python train.py --horizontal_flip=false --widths=[80, 128, 240] --weight_decay=0.0
Rows from block 9, named by matrix and row number. Rows with one number belong to one channel. Each number is 128 + 32 x the weight over its row's rms, rounded and kept within 0 to 255. All counts start at 0. After the name is the row's rms in percent of the matrix's.
# convs0: first 3x3 conv (model.blocks.9.convs.0.weight, 128x128x3x3, standardized in use), inputs 32-63, a 3x3 kernel for each
# convs1: second 3x3 conv (model.blocks.9.convs.1.weight, 128x128x3x3, standardized in use, transposed), outputs 32-63, a 3x3 kernel for each
convs0.56 103 [166 163 114 131 140 130  90  96 151 165 133 101 137 134 136 126 147 161  66 101 196 136 127 131 195  87  42 172 109  33  93 107  89  38 112 130 141 146 119 114 111 156 124  90 161 159 197  82 137 157  60  58  61 155 138 160 155 126 146 176 166  85 177 139 153 123 140 112  69 101  97 115 123 119  91 129 112  79 105 112 122 116  78 145 108 125 135 172 167 118 186 168  69  83 126 159  49 140 168 178 119  94  76 101 182 128 152 125 176 105  95 130 106 123 102 152 151 159 148  75  99 161 149  89 154 173 174 112 102  93 131 178 100 143 196 199 160  99 141 128 171 114 156 195 109 149 102  97 101 124 104  93 159 180  82 137  87 131 169 131 156 153 177 116  61 133 107  71  73 124 162 149  88 108 125 138 148 124 164 156 183 183 128 164 137 160 141 110 162 171 121  77  79  93 135  58 125 132 146 142  95  85 122 104 107 104 162 165 144 113 168 123 134 110 149 158 180 182  62 121 144 151  79 140 180 164 125  68 138 105  62  88 126 154 131 174 122 117 123  75 115 109 208 137  68 143 164 123 112 135 156 138 159 137 143 140 128 137 131 127 131 128 154 129 102 126 136 160  85 140 191 129 140 158 134 151 118 150 130 171 108 106 103 127 156 130 128 148]
convs0.57 098 [161 135 192 171 146 169 154 108 107 151 114 147 158 161 105 197 153 142 140 161 134 114 149 157 162 114 111 149 146  82  90  33 137  58  94 166 169 203 104 128 117 104 105  95 117 108 108  41 117  33 138 100  78 158  76 151  97 100 117 115 134  89 125 105 142 131 109 162 117 145 178 147 159 179 138 123 195 149 101 149 144 237 179 140 145 150  67 181 185 152  50 170 139  21 163 110  64 146 146 111 167 112 136 160  44  99 167 177 100 131  69 129  97  87 100 119 171  53  96 145  79 124 142  56  92 119 149 164  80 107  90  86 116 128 157 157 146 170 177 101  93 125 103 153 160 115 124 151 143 108 135 110 108 174 203 111 163 148  98 168 178 162 141 156 115 116 139  39  91 121 166 181 162 124 124 161 101 150 153 134 149 112 165 133 168 151 182 151 164 128 123 168 136 130  18 118 120 135  79 162 180 132 118 140  92 125 165  98 124 139 107 140 129 149 118  94  92 121 172 111 140  84  87  60 116 125 166 108  47 159 113  98 142  87  99 156 111 109 154 139 127 118 143 137 146 146 101 114  85 112 107 119 119 131 156 107 127 108 124 123 130 147 117  59 109 111  97 167 153 164 154 154 107 135 122 172 165 118 174 103  85 139 133 106 151 108 106 135]
convs0.58 101 [161 144 117 158 125 162 177 142 160 121 140 138 118 187  98 171 173 177 165 111 181 100 157 154 154 145 160 106 137 127 160  23  97 133  69 104 130 178 212 156  90 154  91 146 120 140 113  99 179 109 109 142 166  43 136 178 121 142 104 146  96 112 134  99 137  91 132 141 132 154 165 122 165 150 136 197 137 150 207 182 149 153 110 149 133 167 172 151 223 199 106 134 155 154  83 121 108 100  49 144 163 199  65 144 147 106 117 148 138 152 120 173  12  77 119 131 118 162 144 152 103 147 125  93  56  88 135 200 143 218  78 119 146 122 101 156 138 138 164 160 140 123 157  93 160 168 119 115 195 136 146 137 188  92 118  65 120  98  97 114 112 120 121 180 122 157 119  37 115 108  93 165 137  67 116 150 119 100 131 134 132 126 115  98 177 141 156 168 145 130 136 148 140 160 120  69 117 119 119 154 181 112  82 130  58 132 168 148 147  92 124 126 125 166 152 149 149 133  83 151 126 106  98  96  89 110 168 138 124 125  91 120 127 104 150 161 111 170  63  89 132 156 143  88 104 109  94 126 137 111 134 104 127  94  89  95 127 152 109 163 148 143 145 165 108 156 205 139 134 101  98 145 141 180  82 152 156  83 159 168  81  96 167  87 155 183 138 153]
convs0.59 099 [156 129 146 120 121 133 143  96 132 155 191 132 155 109  94 153 138 124 106  99  85 111 166 158 180 251 180 104 140 167 106 112 129  91  29 125 144 140 127 102 103 114 121  92 142 113 144 106 125 146 154 148 116  81 140 101  89  97  88 124 102 127  88 129 116 119 135 123 120 166 115 122 141 137 121 108 150 193 105 178 182 113 121  45  99 137 151 127 207 227 134 126 148 129  71  92 117  73 139 125  86 103 104  79  79 119  98 151 134 141 148  93 145 157 127 113 168 192 169 163 178 121 151 154  93 132 135 130 194 120 110 166 128 113 192 166 151 198 166 138 145 156  71 110 128 132 109 131 112 107 126 106  73  90  92 106 114 114 151 127 138 163 147 154 148 155  75 105 147  28 111 130 174 162 129 119 176 151 147 211 136 184 132 153 151 106 165 137 109 165 170 167 158 114  90 114  51  50 134 135 171 143 105  83 114  86 111 138 136 108 115 126 150 144 112 130 159 139 174 130 140 174 127  67 126 130 160 147 133  95 170 134  68 157 118 122 133 128 151 188 168 163 133  68  97  63  85 104 104 106 107  98 112 124 132 102 152 119 128 146 153 145 109 133 160 128 145 151 115 121 114 106 115  65 116  84  81 119 172 132 124 144 101  92 131  79  80 149]
convs0.60 097 [110  99 121 160 119 153 183 182 159  90 150 149 177 209 184 201 179 134 143 216 201 122 145 184  81  81 129 133 121  66 148 113  94 123 141 124 142 168 156 191 182  84 140 147  99 128  97  29 174  72  38 114 138  92 137 169 174 146 202 188  83 158 141 147  77 144 132 155 133 138 183 194 150 193 142 147 124  87 176 133 129 138 164 160 124 153 157 101 105 126 133 127 158 136 110 108 143 100 109  95 145 159 115 139 121 136  93 131 123  72 109 138 121 104 141 128 138 127 133 130 134 128 130 123  98  94 155 164 144 149 146 124  95 136  85 107 181 132 144 175 108 145 116 114 192 114 131 139 166 197 142 149 118 157 170 122 151 100 135  82 138 104 123 125 129 131 100 135 129 138 116 202 134 127 162 131 114 159 177 142  67 107 144 148 169 155 140 154 153 120 169 162 133 160 147 157 117 137 135 180 189 115 134 178 134 108 117 127 100 147 147 153 133 141 133 108 137  80 150 167 136 140 124 102 131 138 133 151 123 127 143 147 116  69 152 115 126 114 117 160 161 195 177 188 176 208 141 152 144 183 111 115 143 137 155  91 117  97 100 123  73 134 155 162 152 162 169 114 183 160 126  89 114 193 125 125 152 173 166 151  13 120 141 124 100 157 185 136]
convs0.61 095 [158 123 166 145  76  96 118 110 104 159 156 167 121 168 138 115 128 142 144  86  95 159  82  64 173  95  55 101 135 119 100 129 167 139  74 142 182 136 152 123  93 172 194 171 134  91  85 165 138  90  85  88 118  57 140 101 148 151 129  91 125 162  90 207 190 196 134 142 158 128 164 184 182 125 198 108  76 163 163 136 163 112 133 144 140 128 156 152 107 160 168 126 132 125  82  97 164 128  77 153 120 106 116 140 101 198 140 109 119 150 150 115  85 142 152  97 122 153 110  61 157 100  93 152 154 115 139 124 137 128 148 165 189 169 175 146 146 109 114 126  69 118 171 119 199 108 185 120 105 103 138 173 138 120 138 106 134 136 130 199 186 135 147 138 147  70 121 120 117 117 129  94 134 169 113 112 175 141 147 147 169 159 132 120 123 122 136 158 134 117 178 157 123 154 115 170 140 124 155 125 104  99 155  85 207 158 158 127 166 154 130 136 119 118 141 104 134 115  86 132 116  95 159 123  83 173 128 114 107 116 145 154 135 106 215 177 206 110 107 151 117 160 183 125 120 103 151  91  76 154 130 112 112 141 117 186 120 145 142 110 180 138 104 140 155 184 152 164 195 142 173 139 145 180 183 183 120 129 148 170 180 181 112 130 180 141  46 152]
convs0.62 099 [176 133 175 115  63 105 121  83 151 172 147 186 139 159 132 130 117 160 113 155 200 127 151 202 137 142 161 113  97  92 144  82  70 124 113  65 177 129 125 184 113 102 184 108  98 149 132  68 129  86  71 138 161  96  48  68 109 117 156 140  84 101 120 143 157 120 131 138 113 116 129 135 163 130 154 173 151 150 136 143 142 115 170 230 131 195 245  78 132 226 102 118  38 155 101 101 129 113  94  83  75  90 106  78 174 162 114 169 121 146 145 127 131 131  92 121 127 127  91  37 134 112  67 133 146 145 147 118 144 158 145 148 154 117 136 141 114 129 162 149 147 152 100 100 178 142 101 140 150 140 157 140 169 111 127 111 155 165 204 132 157 191 123 121 119 161 105 110 148 115 152 155 160 186 175 193 197 141 140 204 149 149 111 154 181 107 107 128 126 141 106 100 142 100 126 163  51  93 130  91 116 129 119 118 148  92 133 167 154 186 139 145 150  75 141 146 116  87  94 122  93  74 144 123 129 167 113 108 157 108 100  93  80 132 174 148 135 112  96 101 100 122 104 106  99 144 144 116 153  39  88  98  91 119 146 105 115 143  87 110 161 130 128  92 207 204 154 152 134 138 125  84 179 136  76 121  87  61  96 138 114 147  93 138 142 102  83 128]
convs0.63 100 [159 116  86 135 168 104 169 162 185 108 129 179 126 151 141 143 220 211 152 204 158 103 142 139 103 123 147  87  51   3 112  64 129 106  88  39 174 134 150 111 209 151 154  32  94 111 114 114  80  71  78  71 115 113 152 134 129 108 224 146 127 115 173 143 143 196 123 105 124  80  98 109 131 136 176 116 189 114 164 133 138 128 189 176  89 201  74 156  69 160 122 105 147 131 144 153 174 104  95 163 181 162 156 163 181 138  86 124 129 112 137 108 158 117 166   4 115 115  86 100 129 106 131  99 137 123 145  87 128 114 159 178 149 126 118 162 145 164 100  85 146 135 138 118 168 136 198 182 192 116 113 146 159 134 149 161 153 155 137 149  92 139 108 108 153 141 129 102 145 136  68 113 134 145 162 170 101 147 126 131 162 140 144 161 131 131 157 180 146 105 127 171 116 124 123 150 160 139 152 128  91  82 108 144 138 168  93  94 107 145 133 126 170 162 111 150  81  97 121 100 138  63 134  81 113 114  79 165 105 165 146 133 100  62 172 125 177 133 196 139 156 110 130 133 166 151 145 144 103 149 148 170 115 169 145 107  75  77 135 175 163 182 178 140 129 146 160 116 120 161 138 119 124 127  78 198 160 109 156 113 122 100 130  81 126 178 107 114]
convs0.64 101 [ 71 110 109  98 145 108 153 129 117 191 190 186 110 118 141 163 181 185 106 106 155 188 149 199 155  97 163 114  63 128 123 120 117  93  74  89 110  81  95 189 155 120 125 109 114 115 147 108 125 183  66 103 187 130  82 158  97  72 147  68 105 161 128 185 150 152 131 158 117 101 164  94 118  99 119 155 206 160 132 162 149  98 117 163 146 106 149 182 120 189 151  71  89 132 124 129  66 135  31 154  98 110  88 113 110 163 131 106  91  79 125 158 155 178 123  87 125 135 144 110 124 137  36 105 147 127 173 102 149 150 141 131 178 146 116 205 190 173 111 180 113 149 225 121 129 156 171 129 142  89 125 126 107 136  99 137 147 108 132 163 141 138 155 139 106 107 140 101 114 168  46 108 137 123 144 105 102 153 139 140 171 204 174  97  90  97 141 189 196 160 126 140 125 120  87 159 146 134 112 149 144 117 162 116 141 169 170 155 113 155 152 129 107 132 137 125 169 149 142  99 150  91 131 144 102 153  93  96 134 132 119  90 113  32  95  64  75 152 177 129  78 125  99 156  84 143 115  53  71 138 111 119 172 139 173 125  96 148 159 132 168 128 162 152 108 125 105 153 160 156 103  57 169 146  85 197 163  62 172 203 161 196 154  83 147 153 125 141]
convs0.65 098 [155 149 158 144 118 133 123 121 122 142 153 134 117 141 119 132 131 138 148 135 134 110 119 121  40   0  66  91 122 127  87  98  99  90  64  79 124 134 160 144 144 142 142 114  96 172 161 189 108 144 171 105  88  91 147 143 146 114  88  96 146  75  78 143 136 113 127 117 107 152 152 125 168 175 166 138 153 178 138 152 150 158 166 158 100 101 139 131  98 115 165 196 191 116 149 145  55  48  80 118 147 172  94 109 109 107 122 128 161 169 171 111 144 123  63  64 110 121 158 176 102 131 127  98  71 102 139 169 190 149 120 124 156 147 172 137 158 196 141 115 130 122 112  97 120 101 122 139 111 106 157 132 118 167 210 199 136 163 171 140 107 155 131  87  76 116 121 113 132 138 122 148 174 153 116 132 132 124 131 129 146 170 163 118 114 133 132  99 133 140 162 133 133 128 110 114 144 111 122  97 145 149 148 146 189 141 113 147 151 179 104 133 174 167 139 152 173 188 179 107 129 148 128 102 111 146 171 149 105 133 155 129 130 143 134 137 128 107 138 141 141 132 106 109 151 161  36  64  62  33  38  60 117 149 173 100 125 120  95  87 118 130 101  96 112  97 100 138 130 115 115 160 157  81 110 102 103  92  98 107  96 133 134 111 100 157 172 166]
convs0.66 096 [118 112 114 111 110  95 199 159 131 169 134 109 159 136 122 157 129 109 125 167 118 149 184 128 114 181 152 102 141  52  45 131 129  39 132 117  99 129 108 127 141 151 117  82 183 163 139 113  95 140 175 151 157 161 113 138 147 120 191 137  61 149 154 184 150 162 161 172 146 162 152 154 117 128 154 134 206 142 143 170 150 143 160 172 149 219 110 171 122 136  85 184  45  75 160 131  79 155 118  30 121  76 155 192 119 114 156 165 137 214 106 131 186 123 113 152 100  50 136 103  88 144 134  69 109  97 151 134 108 147 217 146  90 145  99 128 132 117 133 162 173 142 149 141 167 140 182 117 133 133 164 148 158 141 153 170 172 189 121  96 101 101 114 103  96 130 122 132 133 122 134 147 156 141 135 169  68 120 153  87 166 137  86 151 125 103 146 123  61 109 136 103 146 138 113 139 106  91  97 122 149 149 131 143 116 116 138  81 214 145 113 198 151  84 167 129  88 147 119  95 143 138 125 167 124  51 125 135  52 160 130  64 105 104 126 159 143 122 175 138 162 152 140 122 145 116 154 189 120 119 132 114 128 151 120 146 144 110 162 152 131 154 139 143 132 140 139 147 114 165 156 159 121 124 142 187 107 180 122  89 135 100  99 113 126 102 123 120]
convs0.67 099 [168 139 123 144 109 105 152 122 125 157 170 183 152 169  80 125 124 136  57  53 165 118  87 170 185 215 207 144 117  89 138 107 136  87  58  51 147 143 117 135 136 123 153 147 151 148 173 100 157 147 125 146 137 131 141 142 136 103 113 113 101 115 124 112 122 122 143 172 126 148 163 120 157 128 103 134 164 115 197 175 161 116 102 148  71  63 101 143 140 210 125 153 129 127 152 114 116 126  72 113 135 114 103 117 110 126 116 103 104 112  75 115 158 119 162 138 149 159 155 146 153 134  82  71  93  60 166 148 114 130 158 122 149 109 134 153 173 149 175 178 134  91 105 111 146 145 157 121 126 117 115  57  89 152 129  95  69 105 114 125 130 106 146 174 112 121 169 116 129 108  80 170 141 137 103  99 110 135 104 159 137 157 211 155 166 155 145 156 114 136 147 129 135 134 131 119  85  93 142 147 176 132 113 213 101 111 137 150 120  92 168 171 114 174 180 131 116 152 146 126 188  83 117  94 111 129 129  70 121 173 102 157 120 112 100 117  51  89 179 131 167 145 105 115  75  43  87  85  41 141 146  73 130 134 153 134  89 153 135 130 153 131 146 156 122 146 119 129  85 113 136  87 142 147  92 167 168 103 125 154 151 159 170 103 119 114 131 127]
convs1.56 120 [111 122  59  80  54  81 101 100  63 159 165 100 138  73 134 140 133 120  92 106 138 105 107 140  86 108 150 135  68  73 148 115  88 108 115 118 160 133 121 163 144 125 124 137 139 123 146 131 116 136 125  93 113 113 129 107  73 100  89  66  87 115  84 181 145 140 151 182 148 145 177 159 221 149 182 202 188 165 142 170 192 181 129 130 168 142 167 161 157 148 151 159 122 148 162 123  82 155 126 149 149 107 137  83  99  77  98  60 147 138  52 129  92 136  89 113 101 157 155 137 149 119 142 120 128 132 165 172 123 154 174 149 137 127 163 115 100 124  86  71  69 117  82  94 165 164 134 156 152 161 161 141 142 153 159 102 120 133 159  99 132 111 134 148  79 112  68  90  99  62 101 107  97  36 115  50  41 110  51  25 141 105 121  91 127 126  77 123  97 177 175 139 167 130 163 142 139 129 174 139 154 126 163 106 144 119 150 142 125  95 120 130 152 120 112 122 144 136 115 166 128 177 146 131 133 143 145 114 156 140 134 122 123 139  94  97  63  74  87  62  52  84  15 116 124 126 107 131 149 115 155 145 134 134 118  87 139 111  99 128 127 170 179 139 174 151 143 155 151 123 125  98 103 121 152 139 152 121 130 120 148 146 160 125  93  88  93 145]
convs1.57 096 [115 127 157 126 181  92 117 135 135 105 117 107 156 184  72 180  87 106 101 118 143  72 140  92  97 149  91 139 115 135  91 107 183  58 162  92 135  89 162 112 106 107  91 139 128 112 125  81 124 116 160  95 190 133 161 184 128 126 162 133 167 126 162  66 127  54 127 107  61  81  72  91 117 137 114 116 155 137 131 131 101 154 103 105 115  89  80 120  85  98 113 115 126  76 119 128 184 145 163 108 116  90  98 157 136 162 144 118 140  72 145 154 104 138 143 149  90 138  66 106 165  96  80 134  92 110 159 105  94  70 101 127  75 159 127 155 154  90 115 167 167 174 140 121  95 133 150 145 176  84 140  53 174 130  79 107 113  97 107 133 109 120 169 143 115 108 125 132 146 166 104 125 112 123 132 127  69 144  83  85  86 140 104 130 116  81 104 116  97 197 127 118 130 139 107 160 152  95 155 146 147 104 117 169 108 147 124 117 115 133 146 198 117 161 148 134  51  65 124 105 158 121 127 125  87 121 108 114 137 148 114 168 172 108 106 110 102 122 135  79 119 136 109 119 137 124 146 156  85  80 112 145 131 133  80 195 164 116 138 159 105  94 184 117 102 114 152 110 190  49  89 148 113 125 101 128  56  97 148 183 150  99 162  93 194 138 154 108]
convs1.58 106 [183 166 171 140 118 115 127 118 149  89 103 116 122 152 104 140 103 179 145 156 154 139 162 102 165 113  77 122  60 139  81 125 180 147 186  82 144 152 133 141  96 177 113 165 103 125 128 142 102 139 218 149 143 147 125 137 113 135 175 149 125 145 124 118 175 141 145 128 137 164 139 122  70 109 115 114 120  86 115  76  93 141 147  73 149 162 164 126 161 166 152 167 130 105 145 148 198 145  93  75 112  83  95 185 128 103 139 112 141 127 124 147  58 194 156 129 169 149 137 143 176 154 143 176  97 176  99  74  93 109  82 166  92 175  37  88  81  81  90 122 111 128  71 125 112 154 122 111  91  90 123  78 155 100  94 155  60 157 145 110 181 206 123  74 139 109  85 135 170 133 132 148 135 100 180 125 162 125 167 167 113 132 138 128 212 144 166 147  92 178 135 115 150 105  99 138 195  93 174 103 112  86  93 110 140 136  45  68 124  90 157 180 181 109 124 139 136 138 126 115 131 150 124 164 154 112 152 103 133 187 118 133 163 100 127 117 103 126 112 189 159 179 154 153 138  97  86 141  91 130 112 115 148 127 123 210 194 160 128 118 145 114 155 156 157  92 133 139 149  88 167 118 159 161 108 138 167 145  98  61  61 124 165 114 172 140  83 175]
convs1.59 102 [152 163 145 128 145 138 150 151 129 143 146 150 164 118 122 184 137 128 115 136 148  95  95 127 125  98 133  96 116 119  90 124  81 167 128 145 143 112 167 135 178 133  99 191 140 137  95 118 124 141 116 161 148 163 129  77 132 169  92 125 132  94  95 160 129 127 153 180 160 108 170 154 162  93 149 112  99 106 130 125 131 111  94 139 140  92 109 120  91 144 102 107 136 118 165 133 124 151 135 142 123  98 127 108 115 113 189 146 122 103 122 139 152 172 211 185 127 146 157  90 128 147 110 138 129 109  73  62  99  78 111  98 130 122 130 106  72  61  71 110 109  60 130  86 125 124 115  99  68  97 152 130 103  99 119 132 157 119 146 139 157  93 100  77  95 111 155 129 155 112 124 115  90 116 178 107 131 143 122 120 143 154 191 162 147 207 171 154 194 145 121  99 118 143 154  99  86 157 114 106 113 116 116 100 111  98 102 146 114 151 191 123 144 187 151 140 146 116 132 137 166 112  97 178 148  91  99 110 140 108 143 113 178 142 113  85 123 168 123 113 135 132 115 142 141 134 149 129 141 165 175 162 137 127 125 194 169 120 182 147 120 129 135 162 152 174 164 136 149 129 118 118  76 153 129 116 116 138 120 129 141 110 104 148 127  94 178 119]
convs1.60 090 [127 177 127 136 106 167 136 157 150 107 111 150 120 118  93  87  95 102 106 117 109 119 151 123 171 172 113 146 148 117  51 133 122 112 117 143 122 151 116  99 101 175 159 151  58 137 127 127  84  92 162  77 138 166 162 183  99 168 166 146 169 132 132 121 123 152 109  65 171 125  77  97 141 120 163  97  91 181 149  98 133 123 143 110  96 184 147 133 180 174 115 166 162 102 186 146 128 160 113 100 141 118 132 201 151 105 102  81 140 137 187 156 120 179 111 120 161 108 172 157 163 143 144 142 115 133 109 117  96 135 102 125 146 159 171 137 105 100 111 170 136 105 110  76 142 202 156 107 114   7  95 123 164 134 133 144  98  78 144  71 136 164 138  99 173 172 112 196 139 123 118 148 168  97 110 178 126  87 113 165 112 157 118 170 182 131 143 152  96  64 131 166 134 119 128 110 145 123 133 174 114 172 134 106 184 148 142 144 149 175 158 172 175  98 130 160 104 154 148  90 166 144  77 111 160 122 112 144  43 158 129  93 109  74 161 167 122 161 156 192 142 132 156 134 139 122  98 135  83 104  98 128 125 174 161 221 159 176 113 105 158 110 110 125 156 138 219 181  89 141 160 109 101 131  99 100 136 167  85 123  79 143 107 108 183 156 112 100]
convs1.61 085 [133 142  84 135 187 131 156 164  96  82 145  80 119 180 118 112  90 117  91  75 117  96  84  90  94 117 123 140  82 109 108 135 128 123 138 141 100 161 154 128 125  74 104 176 116 129  53 151 140  54 113 140  73  85 135 136 121 174 169 164 134 113 148  91 123 124 126 108 112 113 115 146 113 146 141 106 140  74 109 133 111 127 137 173  84  91 148  97  95 138  64 150 110 108 135  75 120 167 132  28  94  52  79  87  71  99  69  33 119 110 101 105  97  92 116  59  89  92 147 123  90 100 135 139 106 143 114 106 159  68  97 108  69 136 134 115 136 166 114 135 148 107 152 134 133 160 144 132 156 130 115  99  98 103 123 127  80  61  99 133  73  92 178 151 133 139  97  72 113 151  94 155 117  96 114 118 125 108  74 133  68 159  83  66 130 102  83 120 117 102  81 147  52 126 112  45 119  75 135 161 135 146 146 100  84 153  71  75  75  68  91  98 103 116  66 124  84  88  82 118  64 125 122 113  86  88 117 107  52 115  88  76 103 126  89  58 106  98  50  82 125  91  66  83 115 138 106 121 116  86  61 149  56 106 132  70  56 159  47  69  69 179 144 113 164 125 125 128 154 136  81  52  73  89  99  71  75 124 150  89 114 157  86  69  92 109  91 111]
convs1.62 094 [114 156 124 140 162 160 123 155 134 127 109 151 145 151 167 139  83  89 103 121 109  74 104  66 131 154 108 124 169 147 124  94  94 124 130 131 107 104  80 104  91 131 108 100  77  97 110  74 141 124 142 139 116 127 154 136 130 169 160 148 124 119 133  79 117  93  98  93 108  95  95  88 148 144 129 102  79 127 121 123 107  51  47  56 111  87  50  61  65  60 107 107 110 103 103 171 119 138 138 140 148 110  97 169 112 120 123  95 124 100 118 121 122 154 142  95 128  84  60  74 105 102  72 135  81 105  85 130 100 103  62 100 105 121  77 147 155  70 125 160 130 130 136 117 146 126 154 107  76 105 141 125 127 133 155 109 139 104  95 127  99 104 151 124 165 126  73 134 143 117 148 105 145 105 118 127 115  87 110  67 144 116 156 119 116 152  79  93 102  95  64 118 128  90 107  98 100 100 167 152 171 119  85 132 140 137 157 156  85  90 206 191 159 147 131  79  82  72  73  73 115  85 123  98 103 135 133 101 104  78  72  93  87  60  79 144 103 126 125  75 119 117  26 168 147 149 121 122  98 161 173 115 194 163 147 124 164 130 163 102 116 123 158 120  83  86 154  90  50 114 129 147 149 114 121 106 114 128 103 125 170 114  95 145 161  97  94 115]
convs1.63 096 [124  95 105 111 101 111 136  50  94 126 119 106 100 121 168 163 135 140  82 124  30 171  45 106  79  70  75  75 125 179 212 114  88  74 117 133 127 146 159 115 194 103 183 163 204 187 167 143 115 136 158  77 174  99 176 153 142 124 120  94 128 130 152 118 130 121 127 154 117 153 175 125 142  94 196 127 133  86 130  94 114 130  91 169 156 167 144 204 121 143  96 134 156 171 185  89 130 159 136 159 187  68 104 110  85 102 110  44  82  51 174  97 134 126 146 146 121 158 103 110 105 149 192 136 123 139 122 102 158 163 147  96 121  91 185 143 186 125  99  94 130 175 156 138 152 124 118 120 162 177 123 111 130  96 150 170 139 196 142 124 161 155  99 107 123 111 101  88  95 109  87 106 116 136 169 169 132 120  89 130 130 144 105 140  66  97 113 155 110 121 125 175 152 162 142 218 137 103 125 100 141 137 106  78 101  77 130 137 129 108  99 122  95 127 112  84 164 142 138  82 178 112 151 138 123 112 145 161 167 161  93 121 124 121 107  84 115 135 148 135 109 142  72 114 142  79 182 104 133 141 134 116 135 109 109 135 102 169 100  90  94 113 157 180 129 103 108  77 164 160  80 134  95 175 141  61  88 167 161  95 122 161 106 118 136 120 173 103]
convs1.64 109 [162 148 142 172 148 141 146 127 125 139 148 119 126 125 148  95 110 117  85  99  64  96  98  65  57  79 132  97  87 126 155 163  87 129 157 159 136 133 160 185 168 132 169 165 163  73  56  95  49  68  81  49 114 122 181 192 171 167 180 187 183 208 182 118 142  96 131 133 134 117 130 130  93  90 120 143 109  76  50  72 117 122  97 122 124 108 109 104  78 126 142 146 134 168 153 156 143 128 176 133 132 114 101  99 137 124 159 142 107  66 111  68  94  96 124  98 127 139 115 126 119 102 109 140 111 125 134 130  94 112 118  56 117 126 127 144 156 161  95 159 127 171 143 182 100 132 101 126 115 191  97  71 114  95 164 127 135 142  93 121 155 163 162  93 142 106 102 132 107  79 103 147 134 150 140 158 143 111 161 144 135 140 146 122 112 143 136 145 155 132 107 100 126  87  85  75 105  53 113  81 123 121 113  98  79  60 106 132 103  87  77 105 128 141 108 131  88  81  48  73  64  83 118 105  71 130 154 117 142 153 127 124 153 174 138 117 106 108 154  84 136 146 149 139 148 120 128 177 165 154 189 224  91 115  91  41  61 108  97 122  82 172 168 171 143 100 109 125 152 112 126 153 149 129 180 128 113 142 150  87 112 118  82  88  88 113 105 101]
convs1.65 122 [155 170 185 163 182 147  91 110  87 182 174 145 197 194 162 146 141 132  89  83  73 105 104 112 143 142 128  89 124 116 167 122 158 144 170 136 128 158 145 147 157 153 116 132 124  51  68  36 128 142 116 145 150 122 131 125 107 166 173 144 133 138 128 181 144 132 164 160 145 143 129 127 108 113 124 136 134 133 133 112 115 171 156 140 179 186 183 162 152 149 121 115 121 143 139 146 115 116 101  32  49  50  92  84  68 105 117 129 151 122 138 205 185 183 169 147 144 120 115 108 116 120 133 125 123 138 118 118 141 152 155 151 157 169 159  94 134  99 157 152 148 124 132 142 131 125 137 138 158 132 128 126 133 128 101 106 141 168  81 169 171 171 147 149 165 103 134 116 105 105  95 167 149 141 161 185 173 139 159 155 116 133 104 156 167 121 147 141 152 165 134 179 209 195 183 157 130 159 118 160 149 115 125 109 135 128 137 124 103  94 177 154 121 122 141 107  78 104  87 141 125 111 121 130 128 141 116 143 149 147 138 120 141 111  98  74  79 134 132  86 111  98  98  91  84  89 124 124 113 159 175 145  61  40  20  92  87  47 108 116  89 159 173 144 157 158 143 136 133 133 114 108  98 184 140 137 151 168 155 116  81  69 145 108 134 154 138 155]
convs1.66 093 [162 199 131 180 198 192 179 142 159 106  95 107 103 106 132 154 103  62 121 153 124 149 174 109  97 137 133  78  90 116 115 136 132  47 104 148 141 131  78 133 113  99 116  99 123  90 115 114 144  87  78  79 111  85 157 187 175 149 150 149 130 116 162  82  91  88  69 151  64  73 108 100 122  99 129 118 121  75 110  67 102  92  91 117 140 165 111 115 122  77  64  82  73 104 140  79  65  99 134 158 126 149 135  90 125 142 158 148 159 116 150 134 140 141 171 130 150 147 135 134 117 129 132 150 132 145 111 103  70 126 104 103  88  72 140 155 179 133 149 106 135  83 130 124  99 123  99  75 125  77 157 131  25 135 116 154 110 125  64 134  95  83 147 160 129 162 147 145  84 129 154 149 148 144 173 140 138 150 128  96 128 104 121  99  71 132 112  97 178  87 104 100 144 137 171 155 164  87 142 142 141 150 117 125 107 128 141 178 147 127 154 150 138 119 114 121  97  85  73  33 113 100 164 127  95 127  97 116 147 133  77  93  42 141 122 126 144 125 158 109 142 142 142  78 125 127  75 130 107  76 153 137 141 136 145 122 161 168 148 173 121 132 143 140 133 160  82  57 128 134  74 118 106 120 178 136  65  93 175 130 123 162 186 143 135 131 142 208]
convs1.67 095 [181 115 163 111 158 146 150 112 153 141 153 112 119 143 151 143 134 132 126 145 137 120 118 108  98 142 124 115 138 162 135 143 112  60 154 137 157 173 164 170 167 157 181 109 143 108 152 140 152 118 174 143 213 161 117 116 127 122 130 112 125 159 154 119 132  99 158 151 120 127 154 106 111  74 139 107 152 100 114 125 125 112 104 128 136 131 114  92 103 121 152 118 165 135 201 144 125 155 213 105 121 104  59 128 127 140 181 182 123 104 145 162 145 193 163 171 160 159 124 105 152  92 152 157 116 129 103  78  98  98 109  98 109 142 150  62  85  73  35  90 100 117 111 148 101 122 140 137 147 139 151 121 157 127 135 137 132 169 196 103 185 204 117  83 114 126 164 134 101 152 175 155 128 167 165 178 135 109 147 161 139 185 148 153 188 149 174 196 183 124 102 145 162 115 133 134 164 137  97 101 138 154  85 115 118 118 137 120 134 133 120 155 129 119 143 150 117  66 146 135 132 125 131 132 150  91 133 117 118 203 120  98 166 132 119 135 108 165 147 137 116 176 192 136 181 140 159 174 145 181 194 180  85 136 134  97 134 143 173 193 171 165 125 147 136 134 123 158 173 125 104 127 158 170 181 154 137 134 155 116 131 131 113 101 152 165 121 118]